config.yaml
image_size: 64
embed_dim: 128
encoder_head_dim: 48
encoder_moe: "top_k"
encoder_pooling: "attention"
text_encoder_mlp_ratio: 4
text_encoder_bias: "qkv"
steps: 8700
Rows from block 3 of the text encoder of a small contrastive image-text model, named by matrix and row number. Rows with one number within an expert belong to one neuron, the router's apart. Each number is 128 + 32 x the weight over its row's rms, rounded and kept within 0 to 255. All counts start at 0. After the name is the row's rms in percent of the matrix's.
Before each expert's rows are labels from the 100 texts, of 14848, where the router gives the expert most weight on average: "fires on" is the input token at the peak. Only what is clearly more common there than usual is listed. The data: drawn small creatures on textured ground.
# router: slot weights (text_encoder.blocks.3.mlp.router.weight, 32x128, trained with AdamW), inputs 64-127
# up: expert up (text_encoder.blocks.3.mlp.up, 16x256x128), inputs 64-127
# down: expert down (text_encoder.blocks.3.mlp.down, 16x128x256, transposed), outputs 64-127

# expert 9
fires on: "dotted"; "spotted"; "green"; "striped"
router.18 088 [161 135 116  98 117 123 101 163 123 137  82 125 136  97 128 118 113  33 116 130 134 123 113 244 176 126 142 141 124  84 113 130 109 126 152 115 109 128 171 118 106  81 144  81  83 145 159 157 141 211 123 136 119 118 123 117  95  64 151 102 162 195 128 132]
router.19 087 [172 134 126  94 132 121 102 156 116 142  80 129 137  95 134 124 125  37 114 126 146 122 110 255 161 133 146 143 119  86 126 129 116 125 149 112 103 128 170 112 116 101 144  86  91 144 151 160 140 224 125 133 116 127 120 114  86  71 152 109 150 196 121 128]
up.23 084 [133 150 114  95 130  72 128 132 167  82 154  96 169 142 137 127 139 179 115 137  93 173 136 156 117 111 141 133  92 183 201 150 146 137 177  93 158 141 196 126 111 168  89 137 104 120 146 161 122 125 139  68 200 108  93 121 131  87 145  97 154 124 118  94]
down.23 060 [136  66 165 134 112 169 125 189 102 116 108 155 154  98 109  84 166 129  97 131 170 117  73 101 120 149 154 122 179 111  41 112  88 188  84 110  87 131  74 146  70  68 119 142 142 170 124 161 144 153 106 123  55 111 146 155 131 159  86 202  81  89  99 147]
up.24 070 [ 64 157 150 155 149 176  99 112 122 128 146 191 125 123 120 178 123 126 162 113 159 102  91  86 113 109 139  92 153 123 142 141 108 132 141 132 116 169 107 133 106  97 132 134 108 170  50 140 124 171 122 142  92 131 107 201 133 192 145 142 154  74 111 147]
down.24 055 [120  82  84 137 162 110  91 128 102 137 100  60 132 112 146 124 107 119 110  88 109 157 167 136 123 105 154 133 114 131 117 119 110 132 142 166 122 122 197 154 135 140 130 144 124  91 125  75 127  70 130 169 187 172 118  78 109 127 176 138 128  96 152  98]
up.25 204 [135  96 139 135 130 184 158 149 123 136 151 127 109 110 140 174 111 176 180 134 107 101 107  86  66 148 122  83 149  97  72 159 112 156  98 190  88 160  94 195 139 178 163  76 127 124 142 143  84 106 132 116 142  84 142 134 155 156  82 167 121  85  87 132]
down.25 226 [130  82 128 143 137 102 174  76 151  59 173 134 128  99 168 141  71 149 111 119 140 142  58 109 114 143 139 128 138 145  86 145 171 126 111 153 182 162  92 152 116 133 117 105 126 101 154 100  82 162 119  29 152  76 152 143 189 146  91 202 116 116 143 103]
up.26 094 [177  95 133  80  74 134 143 142 181 117 130 133 115 128 182 143 124 105 132 152 113 142 134 133 162 169 109 115 142 141 151 146  98 157 155 119  80 148 174 120 101 149 113  98 100 103 104 126  80 136  73  76 154  82 188 117  96  88 183 178 137 104 108 143]
down.26 091 [ 83 120 206 149 160 162 135 159 138 113 177 130 152  42  70 104 131 110 115 161 126 100 188 126 108 112 132 125 141 128 152 101 129 171 147 148 124 124 130 146 156 157 157 109 140 124 103 104 162 157 137 145 119 179 111 145 122 130  99 101 134 101 116 105]
up.27 132 [147 157 176  68 125  51  86  92 160 144 110 150 121 105  61 133 119  99 163 175 126 161  94 112 171 125 130 122 138 128 105 132 108 129  66  94 114 157 143 107 101 147 158 159 121 102 172 140 165 180 109 162 117 128 131 133 164 151 128  91 109 113  97 158]
down.27 147 [169  73 108 159 109 138 132  88  90 150 146  85  98 151  74  76 108 133 119 149 144 139 126 131 160 117 161 131 136 151 151 105 134 147  37 130 131  57 105 114 174 138 100  97  90 122  89 112 120 107 187 206 105 155 170 111 127 138 162 109  60 138 183 171]

# expert 12
fires on: "pink"
router.24 073 [206 128 146  78 108 132 133 190  67 129 104 133 123 203 124 130 110  92 146 138 101 122 150 166 143 117 130 128 122  90 122 132 124 119 152 111 118 146 157  67 119 117 128 173 104 130 161 181 125 119 184 119 115 103  89 160 127  98 115 130 131  36 127 117]
router.25 069 [219 120 152  75 106 129 124 185  85 128 100 142 123 218 120 131 121  93 151 142  95 131 156 162 151 123 128 130 122  91 116 135 129 112 139 113 116 156 148  75 119 129 131 178 120 133 160 194 128 121 189 120 115 102  91 171 129 101 127 132 136  38 125 125]
up.0 127 [160 104 124 155 107 110 157  76  89 163  83 144 129  73 132  91 128 154 159 128 208  81 144 132  98 109 108 142 107 162  85 162 132 111 110 110  63 146 117 143  65  49 128 101 129 110 105 165 120 108 149  61 125  76 142 159 121 138 153 140 142 120 180 104]
down.0 148 [127  93  47 124 117 133 120  98  66 105 147 122  89 129 127 164 149 126 116 118 154  91  74 186 172  92 159 139 152 161 120 118 165 144 130 125  89 140 130 155 147 131 128 103  86 120 110  78 165 103 152 163 131 178  97  96 118  78 146 108 102 124 144 132]
up.1 043 [178 111 106 100 125 192  94 170 167  50 129 159 100 167 156 125 123  96  96 111 106 142 122 159 127  91 126 108 114 188 155  92 103 199 132 128  44 145 139 184 148 124 106 111 148 143 139 138 135 116 160  99 114 107 136 120  89 146 166 142  62  73 180  74]
down.1 037 [126 110 192 107 148 124 136 135 110 157 138  89  48 121 117 118 160 144 148 151 157  91 106 116  62 143 116 103 143 143 130 125 132 139 155 123 165 153 106  47 118 171 152  98 111 109 177 101  64 122  43 183 123 155 162 124 151  94  60 108 123  92  99 143]
up.2 064 [124 125 157  90 139 150  94 176 133 168 101 132 181 172 113 122 111 118  98 105 117 122 154 123 169 201 155 140 117 161 149 149 142 155 112 128 145 124  74 115  58 135 162 112 151  90 137 169 149 178  67  90 185 110 126 136 113  82  67 128 115 158 159 126]
down.2 080 [102  99  82 125 105 128 132 109  66 114  96 148 123 152 137 132 119  92 139 114 124 126 148 155 127 158 131 103 129 132 204 162  69 148  54 112  64 175 120 154 115  42  69 134  94 164 154 154 155 193 137 116 137 185 156  68 107 146 142 132  88 114 106 154]
up.3 136 [192 109 110 157 123 128  93 123 117 105 159 128 125 128 145 158 127 151 224 159 118 166 197 123 121 152  99 144 166  93 135 115  78 114  61  88 170 164 100  79 119 105  86 150 175  87 119 134 101  88 133 107 149 110 137 157 147  79  73  94 141 105 119 162]
down.3 171 [118  57 121 117 134 181 165 137 119 113 120 111 198 127 102 114 186  84 132 136  99 109  47 157 110 177  96 140 136 129  75 110 131 165 147 123 152 142 192 119 132 152 114 147 163 126 108 139 123 130 164 199 163  92 117  98 137  89 127 118 102 130 134  99]
up.4 069 [ 85 130 110  94 130 147 161 148 139  98 132 100 121 131 115 107 151 175 172 132 115 157 112  81 106  93  89 113  70 134 161 199 126 144 163 141 124 138 127 170 133 198 162 139 171 131  99 146 170 146  88 121 164 145 100 166 102  40  90  70 133  83  91 177]
down.4 069 [129 123 122 125 152 131 117 114 108 166 123 117  95 109 144 167 174 132  63 149 133 115  70 137 124 145 144 120 165 106  33 100 146 128 133 116 124 168 101 162  67  82 135  78 114  51 139 134 110 174  89  99  98 131 149 177 148 154 108 127  65 146 111 115]

# expert 4
fires on: "black"; "turtle"; "snail"
router.8 094 [130 140 139  87 143 134 128 164 106  83 141 109 148  90 117 115 144  69 112 134 102 131 186 221 158 111 126 159 114  67 135 129 140 103 124 147 137  74 101 130 143 104 145 109  77 146 154 107 113 149 213 153  65 135  81  64 176  95 143 109 145 171 131  89]
router.9 129 [123 160 129  82 142 112 141 126  92  64 171 120 145  98 121 134 164 114 130 164  99 134 122 207 188 119 109 160  96  92 159 110 142  97 100 146 131  88  92  98 158 150 135 139  84 153 167  83 126 160 220 121  69 108  76  80 150 104 129 133 170 121 145  78]
up.23 118 [117 147 123 149 169 146  94 150 162 144 169 139 201 114 144 164 114 203 115 164 189 118 126 125 116  56 106 144 159 148  71 139 109 138 102 136 170 128 125  96 117 186 162 126  97  91 126 168 152 131 122 153 147 149 104 102  74 115 148 132 127 193 137  68]
down.23 126 [ 84 165 158 126 147 117 175  75  93 167  83 147 150 157 117 141 162  89 104 105 111 154 114 137 150 119 155 113 139  93 125  92 155 147 157 104 138 144 124 153 160 111 167 123  98 168 142  80 120  93 172 177  84 102  75 150 117 150 179  72  61 117 116 127]
up.24 071 [133 109 146 101 127 147 109 127 159 136 111 175 120 119  67 154 137 117  95 204  92 144 142  59  62 113 155 120 140 145 175 179 111 160 120 135 135 110  90 158 155 143 222 167 113 142 109  88 162 164  92 140 133 147 110 112 120 138 110 108 160 123  67 136]
down.24 066 [169 108 161 158  84 120 138 152 135 115 132  52 104 128 131 128 141 196 144  78 100 156 146 124 160 106 127 187 114  91 186 145 161 145 149 135 143 166 130 108 108  99  44 103 149 140 139 134  52  85 121 157 118 163 149  81 120 119 119 148  97 150 124 169]
up.25 079 [120 137 108 112  84  99 134 110 140 209 120 146 133 125 121 128 126 175 102  87 177 128  67 107  66  99 204 154 142  69  60 123 173 123 143 157  77 163  64 129 107 151 124 130 114 155 108  87  85 127 174 146 138 138 126 128 102 161  78 158 120 173 135  63]
down.25 069 [163 127 156 130 132 165 127 157 181 118 160 115 194 157 116 147  72  74  96  92  77 140 148 136 151 121 122 137 117 135 170 117  96  85  69 142 131 144 163 163 143 169 153 122 118 100 145  97 135 111 135 120 137 113 113 113 128  57 194  98 122 116 130 174]
up.26 088 [131 162 111 139  84 168 116 146 152 136 123  74 148  94 141 202  93 144  94 142 169 101 143  66 132 128 136 149 126 116 140 151 171 162 113 139  78 128 124  97 130 181 120  93 132 124 188 141 126  78 163  83 121 176 111 148 105 117 197 128 143 157 133 116]
down.26 065 [110  95 171 124 110 120 125  62  91 107 163 195 177 105 105 134 133 126 152 134 131 144 160 199 136 145 136 172 126  64 119 127  80 162  95  88 108 103  37 144 129 130  99 155 109 107 143 154 136 122 143 134 119 120 163 112 167 181  60  78  65 176 114 105]
up.27 127 [114 158  88 172  75 113 143  93 121 106 143  96 141 128 149 138 170 120 154 170 157 135 104  96 119  59 166  81 128 135 123 150 111 147 155 130 114 125 143 130 208 169 145  96  92 109  73  97 137  86 151 143 197 142 118 144 145 140 139 128 135 101 129 152]
down.27 133 [ 95  77 167 137 147 132  99 172 178  75 119 131 158 110 197 121 161 182 110 117  46 137 214  93 136  97  94  95 105 178 194 146  97 156 139 139 162 138 153 111 137 156  60 181 169 111 120 141  86 102 126 108 171 121 163 123  94 153 138 123 133 157  70  68]

# expert 1
fires on: "fish"; "jellyfish"
router.2 084 [165 125 147 120  99 136 158 121 134 186 115 114 130 178 129 118  86 146 178  83 121 141 107 107  68 170 118 102 176 120 101 129 142 146 131  74 134 194 160  98  55 122 145 142 160 123  99 210 164 112 174 104 160 112 164 152 136 194  76 151  82 121 121 191]
router.3 085 [165 130 140 121 102 140 143 120 133 182 120 121 129 177 133 110  96 149 180  78 123 154 102 100  69 167 123 104 172 113  98 137 142 139 129  86 135 189 164  96  59 118 151 141 171 129 111 212 168 129 173  94 170 118 162 158 134 185  86 158  84 123 113 186]
up.0 140 [183 143 110 105 139  64 145 114 150 115 179 128 135 104 147 138 152 176 102 140 143 151 175 115 129 131 148 115 110 184 179 140 160  89 195 119 101 125 191 130  96 126  79 146 112 132 157 123 141 111 122  52 164 143  96 122 155 129 157 112 109 134 117  99]
down.0 077 [111  88 194 134 140 147 131 121  58 162  95 161 185 187 112  45 124 132  77 113 128 125  78 153 153 154 126 124 144 118  64 142  91 133 119 109 158 132  81 155 133 123 115 183 133 138 122 182 176 171 168 121  69 130 120 165 140 123  82 102 127 132 138 151]
up.1 046 [128 126 185 106 163 111 130 148 136 120 114  32 129 128 108 120 160 152 163  97  83 152 189 109 106  86 103 191 122 106  90 149  99 119 132  88 169 178 142 102 147 183 155 116 135  80 114 137  99 125 120 147 188 155 112 153 172 113  93 137 133 118 120 131]
down.1 050 [140 125 143 148 134 187 120 180 135 125 127 204 152  70 196 127 180 175 128 181 119 127  92 136 166 174  95 173 138 115 103 127 107 148 129 142 123 127  92  99 113 118 135 125 111 108 113 191 129 137  78  66 107 105 113 116 152 105 120 131 131 163  71 103]
up.2 127 [128 120 130 120 155 114 139 143  57 153  74 142 112 169 127 126 127 151 156 100 139 158  91 132  79 103 150 144 106 130  95 187 145 111  86 168  34 118  90 112 132 130 171 202 164 181 135  76 131 149 126 179 124  76  78 107 168 148  86 137 123 140 138 125]
down.2 136 [163 120 207 178 100 136 129 116 160  81 114 132 122  83 138 140 138  75 107 112 115 177 124 108 154 202 122 151 146 136 169 103  95 119 120 138  97 133 140 141 153 146 118 117  96 104 150 170 132  98  99  78 113 118 169 114 205 125 131 171  67  53  82 144]
up.3 044 [174  87 105 206 140 151 145 169 142 151  95 154 137 101  93 119 139 110 157 158 122 169 228 138 122  94 117 177 133  83  38 110 115 133 150 153 100 133 113 162 159 145 149 124 163 129 110 121 155 123 171 124 180 141 139 111  95 128  81 179 134  63 129  97]
down.3 034 [188 170 103  92 129 166 119  84  71 105 144 154 118 124 170 152  71 137 149 136 114 104  96 137 142 131 135  88 132 161 141 193 149  99 109 104 149  85 104 101 118  81 120 150 106  83 153 136 129 161  97 109  66 107 100 127 137  87 177  51 122 232  75 141]
up.4 111 [149 147 102  67 116  56 138 194 159 155 103 127 138 153 124 109  94 154 110 148 151 151 156 140 144 150 140 134  98 166 158 125 135 113 123 162  91 102 150 140 104 139  84  87 133  99 207 134 153 133  88  37 142 154 166 134 111 117 208 171 132 139 149 101]
down.4 086 [136 114 158 211 168 156 160  59  91 169 143 119  54 120  94 120 153 111 138  82 120 150 143 113 155 142 132 139 137  91  63 148 111 131 134 143 143 100 146 120 134 156 107 167 108 137  88 132 146  96 148 151  92 181  74 161 110 136 136  86 158  73 128 147]

# expert 0
fires on: "jellyfish"; "fish"; "spotted"
router.0 054 [173 131 124  57 107 143  70 168  82 112 143 131 127 187 143 129 100 130 175 119 143 115 138  88  95 123 118 105 155 150 134 164  93 139 116 144  99 159 146  76 129 140 135 165 147 138 124 182 150 113 171 111 193  91 140 175 189 143 113 120 122  82  99 131]
router.1 045 [172 126 112  62 112 157  56 178  77 114 126 130 127 173 141 119 106 132 183 100 146  99 116  84  83 112 137 115 148 147 137 159  99 122 138 145  97 156 158  85 138 151 137 164 126 144 130 181 151  96 149 113 175 102 130 173 198 119 104 124 107  81 108 131]
up.0 107 [136 106 142 232  65 137  77 159 192 143 125 101 170 128 148 120 130 115 102  91 115 126 159  76 116 116 128 179  93 144 100 138 121 136  76 147 157  91 115 140 150 159 173 104 146 153  95 110 184 123 140 126 169 107 167 158 129 172  80 130 129 115 173 125]
down.0 103 [161 150 141  59 147  99 127 131 104 113 127 169  99 140 123 169  81 127  90 118 133 184 164 141 148 131 154 132 171 171 154 148 124  81 126  80 167 174 118 156 101  99  81 170 165  63 151 150  92 116  96 124 113 159  78 117 129  90 139 158 179 168 116 109]
up.1 046 [128 157 161 147  97 102 111 146  71 234 190 159 124 160  84 148 128 129  78 155 123 131  80  94  84  74 125 169 143 144  94 154  74 107 109 121  67  82 152 167  78 127 134 139 116 163 130 134 144  16 132 166  97 136 109 134 117 121  81  95 113 118 146 141]
down.1 038 [137 118  90 133 160 160 165  91 146  77 136 100  77 128 150 153 112 166 184  78 151  99 235 160 163 117 148  83 150 170 159 166 137 122 125 147 206 162 118  84 152 153 115 127 129 128 162 148  63 150 103  72 152 120 120  80 150 167 114 183 128 126  91 102]
up.2 092 [190 149 116 138 106  96 126 177 153 132 153  86 113 140 148  81 192 166  98 113 125 127 148 150 154 155 126 169 131  96 201  73 107 180 142 165  90 134 160  93 121 114  98 155 170  95 161 178 115 109 155 125 124 142 113  89 150 107 158 152 115 105  94 132]
down.2 068 [ 72  86 121 117 154 172 101 161 104 133 138 169 184  93 127 143 166 105  99 159 124 131  69 153 135  89 162 172 108 112  69 109 117 107 134 153 108 124  51 142  93 192 100 126  80 108  71 128 128 121 102 109 137 138 112 161  95 144 145 121 187 118 181 113]
up.3 138 [175 122  90 146 119 140 111 145  77 135 112 133 103 169 122 166 104 191 174 150 116 142  93 151  89 123 127 112 166 129 163 108 147 147 137 102 124 190 105 130 157 186 103 177 180 118  85  78 138 126  98  95 171  83  58 131 120  60 112 113 152  79 125 167]
down.3 189 [161  40 119 135 205 159 107 131 161  77 135 120 181  92 125 103 168 104 116 109  77 151  95 182 119 158 130 113 175  95  89  98 129 145 143  91 168 129 112 115 150 148 126 127 136  87  63 164  89 128 114 167 196 135 132  80 129 154  79 135 111 148 110  84]
up.4 135 [125 149 131  84  96 157 166 178 172 103 157  89  81 134  99 143 105 171 184 123 116 141 128 120  95 112 102  85 127 115 152 139  60  90 141 149 118 192 122 155 132 161 117 134 165 158  99 171 136 100 197 134  76 147 138  98 155 106 142 158 124  48 119 147]
down.4 160 [ 91 181 102  93 179  91 108 118 131 121 107  98 152 134 157 129 105 132  88 115 149 101  92 154 127 123  99 135 131 101 124  96 154 126 132 129  72 122 148  91  92 107 105 126  98 118 206 133  97 203  82 116 119 131 187 157 133 126  69 103 144 135 156 108]

# expert 7
fires on: "snake"; "scaly"; "orange"
router.14 137 [102 144 168 133 141  70 161 100 169 126 118 111 110 190 108 141 150 100 130 154  87 105 133 156 172 176  86 125 142 107  83 147 144 129 104  76 116 132 111  99  99 122 141 114 122 103 197 193 108 130 135 138  92 162 124  92 102 135 122  88  70 159 156 136]
router.15 136 [104 140 173 128 148  80 161 105 178 124 108 132 106 189 104 139 151 103 130 149  88 102 126 161 173 178  76 124 133 115  91 157 145 120 100  75 114 135 106 117  96 118 145 115 124 107 195 195 108 137 129 131  84 157 124  89 104 138 118 100  76 163 155 129]
up.0 096 [122 153 109 153 196 120 136 138 188  81 125 131 130 125 127 176 113 197 148  95  88 117 194 114 129 165 141 137 151  91 128 103 160 110 146  64 130 187 111  95 119 149 125 148  95 120 131 163  69 156 159 112 151 131 116 154 139 178  91 170 126  65 145 163]
down.0 061 [113 100  94  97 125 115 142 117 140  96 111 101 112 107 141 114 104 147 139 176 145 122  85 142 151 129 104  93 136 153 106 170 147  77  89 100 158  98 108 119 164 138 116 107 158 157 168 118 102 118 162  73 116 133 118 161  75 113 226  94 137 131 134  96]
up.1 089 [169 125  79 152 104 156 118 125 133 102  96 173 109 149 135 143  74 110 143  92 183  94 129 157 133  84 138 145 125  86 175  85 169 113  93 193 116 157  89 151 132  75  86 130  93 126 145  79 125 140 114 136  86 131 132 155  70 156 180 133 130 107 163 117]
down.1 061 [ 96 128 160 140  70 110 141  90 124 100 127  59 129 123  92 116 140 139 170 165 113  97 139  96 101  96 141 125 176 148 125 134 173 199 171  91  95 104 135 137 112 151 152 118 123 117  52 144 124 138 158 153 216 127 167 109 166 114 137  67 104 157  99 151]
up.2 113 [172 128 133  70  53 153 123  95 133 168 113 103 127 147 147 169 135  91 156  98 138 172 125 208 112 127 159 123 166  86 104 162 129 109 212 113  41 149 129 165 136 169 116 139  48 147 120 132 119 158 133 120 127 149 140  83 100 167  85 112  95 106 129 141]
down.2 082 [106 156 148 213 156 117 125  76 124  38 182 116 163 131 121  63 142 126 123 117  86  71 139 149 135 161 108 124  96 138  89 125  76 127 110 180 158 164 132 129 135 162 129 127 221 102 121 174 130  75 165 127  99 155 157 129 135 118 139 106 105 153 139  79]
up.3 114 [194 170 123 111 114 127 134  77 122 153  89  69  77 169 131 155 143 150 175  84 138 189 110 189 120 163 116 105 180  76  91 119 113  99 141 118  71 130 165  91 107 121 147 156  96 155 119 154 124 144 149 115 140 160 106 122 170 144  67 120  91 155 179 142]
down.3 104 [113 120 114 163 131 151 146 119 206 104 146 143 194 134 115  57 134 133 104 138  97 150 119 148 151 140 169  83 101 132 135 136 104 126 141 192 136  97 148 113 154 189 175 130 183  79 103 101 106 108 162  90  83 139 160 107 141 157 158 126 124 132  95 121]
up.4 118 [129 172 116 108 153  86 124 132 122 138 137 176  82 111 159 177 100 138 130 161 105 136 177 129 148 114 127  23 198 121 101  35 120 198 111 117 136 186 148 158 152 192 128 162  91  96 142 161 145 136  85 109 130 113 127 104  96 161 123  97 114 104 124 178]
down.4 133 [191  81  95 129 137 173 158 123 110  84  98  81  95 158 152 173 179 133  95 166 147 136 177 118 126 114  55  79 126 165 114 145 135  95 122  95 141 142 175 157 210 148 135 143 143  79 137 119 141 152 110 143 148 109 123 143  89 123 141 175 118 157 153  98]

# expert 8
fires on: "a"; "fish"
router.16 114 [158 124  88  94 138 116 145 157 121 146 124 113 133 101 136 143 139  91 103 160 149 137 112 162 149 180 161 157  90  58  81 106 131 131 144 127 126 120 141 103 139  62 140 106  63 127 198 104 112 189 112 112 113 122 143  98  77 173 125 139 162 104 123  58]
router.17 113 [161 124  91  99 142 107 141 160 117 149 122 114 135 102 138 143 130  90 100 165 148 141 117 169 149 182 166 164  87  58  82 100 130 135 143 125 125 119 136 111 144  55 138 108  64 133 198 103 117 191 110 111 115 125 153  98  81 175 121 142 167 104 126  59]
up.23 111 [134  78 179 187 140 131  13 126 163  84 128 122  69 120 171 199 156 145 131 119  83  97 184 102 166 110 157 155 137  87 140 135 141 115 104  86 181 141  98 129 143 179 142 142 167 123 106 107  91 117 101 108 140 105 108 129 151 120 102 127 148 131  47 160]
down.23 104 [151 154 128 129 126 105 146 158 157 112 130 112 145 107 131  91  85 178 173 123  81 163 153 165 168 136  70  98 144 167 145 129 145 158 161 103 181 107 134 111 124 161  92  88  54 103 112 178 109 165  73 133 186 131 152 128 131 110 116 111 137 163 165 146]
up.24 045 [120 198  76 101 124 126 108 178 109 149 143 144 147 108 161 160  87  97 201 144 146  94 134 126 114 129 117  90  84 122 152  93 122 129 103 118  97 145 144  98 108 155 158 163 144 166 105 152 188 153 168 110 169  85 139 152 126 197 135 139 133  99 149 122]
down.24 053 [144 132  98  76 146 141 159 131 169 114 132 146  81 173 197 118 144 196 108 134 155 135 108 127 132 119 157 107 130 118 125 145 128 136 135 133 113 146 163 105 103 131 112 157 147 100 124 124 144 173 119  53 109  85 115 168  98 165  74 111 151 136  26 139]
up.25 082 [ 97 163 131  20 127  96 188 187  76 163  90 106 127 137 111  70  90 114  89 118 117 181 107 137 163 146 124  99 141 115 162   0 103 118 107 145 178  92 102 142 115 135 135 173 178 103 141 159 118 165  91  89 161 139 152  92 158 144 136 116 132  91 125 160]
down.25 075 [117 110 121 148 164 116 129 152 129 149 175 126 159  69 129 113 173 152 142 137 163 137 160 146 115 133 166 104 114  60 112 107 112 156 138 183 152 141 141 168  89  65  68 128 107 140  59  97 172 122  62 154 116 101 142 158  84 143  86 143 172 145 139 108]
up.26 043 [204 118 119  51 140 135 157 141 166  92 168  95 128  99 119 102 132  95  83 116 110 180 111 137 139 114 147 140 135 160 153  89  47 122 156 150 131 164 198 134 129 142  83  90 164 114 153 137 133 105 100  91 179 155 123  92 118  69 161 113 124 127  96 104]
down.26 032 [117 139 114 134 119 112 117 131  38 136 146 181  61 146 141 107 130 147 120 194 129  78 151  94 129 159 156 135 137 121  90 148 205 148 140 187 193  88  85 147  86  82 169 125 115 143 150 145 193 122 130 131  46 127  46 148 152 177  61 140 139 165 170 161]
up.27 081 [ 70 142  66  96 184 127 142 179 118 133 111 162 120  98 155 115 148 119 123 142  92 141 144  67 177 126 213  39 157 118 129 174 188 146 140 146 174 108 153 121 103 129 114 110 123 104  70 121 109  92  65  55 208 142  97 181 146 147 146  88 130 125  84 167]
down.27 085 [ 89  80 136 129 164 149 157 122  95 168 144  78 166 110 115 110 112 147 101 108 150  49 149 132 147 110  67 107 145 121  82 108 153 109 130 119 171  87 165 166 197 132  19 133 165 126 159 137 152 123 101 137 163 190 163 152  80 139 106 106 186 164 185  58]

# expert 15
fires on: "striped"; "green"
router.30 093 [167 145 107  82 125 123 100 188 113 126 129 143 136 139 136 128 108  43 129 133 131 116 160 163 169 142 148 137 114  61 115 121 119 143 142 122 115 101 164  60 116  66 146  92  85 132 184 189 128 206 132 121 145 117 138 127 108 164 122 117 168 151 124  90]
router.31 097 [169 147 112  82 127 122 104 189 108 132 122 129 132 139 131 130 113  39 122 140 139 110 150 170 163 139 147 138 110  66 119 118 121 139 137 122 107 101 163  56 120  76 148  97  92 134 184 190 132 204 146 120 139 115 137 120  99 171 122 115 163 151 127  85]
up.0 135 [ 98 105 112 148 114 149  91 154  45 123 142 134  89 152 187 177 128 185 147 114 169  91 130 115  95 136 157 115 116 101 116 126  99 110 136 123 173 151  97 195 112  90 127 128 173 118 116  80 128 134 104 127  99  43 115 177 113  63  96 114  93 115  80 181]
down.0 159 [196 112 104 147 171 132 108 143 128 116 134 154 150 122 143 133 156 108 126 163 107 124 178 154 144 152 135  85 128 111 113 126 164 187 154 140 149 164 136 115 126 147  97 145 107  74 146 128 109 110  78 205 185 115  26  88 112 138 145  78 149 189  47 144]
up.1 118 [194 122 168 115 106 140 147 129 140 180  75  71 140 140 183 142 148 112 202  69 109 168  96 166 112 135 106 124 131  68  92 146 143 123 133 143  33 146 121  80  73 186 133 173 145 100 123 117  96 125 139 156 137 109 163  84 127 118 137 153 134 154  97 132]
down.1 113 [106 130 149 148 102 114  79  96 155  87 200 143 222 104 123  87 125 128 112 129 126 132 158 122 160 182 121 209  90 102 141  99  78  72 144 160 150 160  83 134 172 110 140 144 164 128 127 159 136 147 123 103 106 148 188 154  91 144 143 158 172 111 146 133]
up.2 061 [135 131 151  42 135 121 130 172 126 110  96 138 146 107  89 119 130  87  84 203  62 195  60 139 166 134 111  98 137 123 154  48  74 170 109  99 184 104 136 135 143 119 138 213 138 167 120 107 155 115  44  97 150 111 118 110 168 144 181 122 103 116  77 110]
down.2 058 [108 104  53 154 111 116 119 127  87 164 101 149  54 143 183 102 143 175  88  88 115  89 181 103 118 115 150 122  95 149 149 136 134  88 133 220 166  94 160 163 115  95  68 111 165 122 121 117 154 135 131 171 115 137  98 107  91 150 106 142 137 102 129 168]
up.3 068 [ 77 130 116  74 105 120 173 124  88  85 118 111  97 131 103 102 128 122 152  96 163  94  81 101  86  88 102 119  56 141 160 113 174 122 142 144  69 127 164 131 101 158 145 108 159 168 149 113 129 183  99 130 141 164 156 101 133 124 197  94 143 103 138 105]
down.3 044 [135 131 195 175 122  93 119 150 120 169 132 117 106 121 163 171 117  83  74 157 132 161 158 134  95 172 119 121 126  83  89 118 113 190 134 173 165 142 128 112 138  98 146 151 122  95 111  93 143  61 137 134 144 137 115 124 153 131  76 113  99 135 135 115]
up.4 084 [ 91 124 119 132  89 161  98 109 103 166 109 106 105 129  94 143 137  90 148 151 137 107 100 121 112 186  88 106 116  83  98 114 107 158  88 122 198  96  71  94 124  85 192 175 163  83 108 132 109 146 203 180 125  87 145 147 153 161 136 139  81  71 151 153]
down.4 057 [165  45 175 172 189 131 122 166 144 174 125 152 182 145 126 113 164 160  95 111 112 183 145 126 154  91 158 105  96 167 186 118  96  76 135 164  77 144 151 136 107 198  67 120 102 169 118  99 153 115  69 106  80 165 142 132 100 100 113 179 141 171  95 102]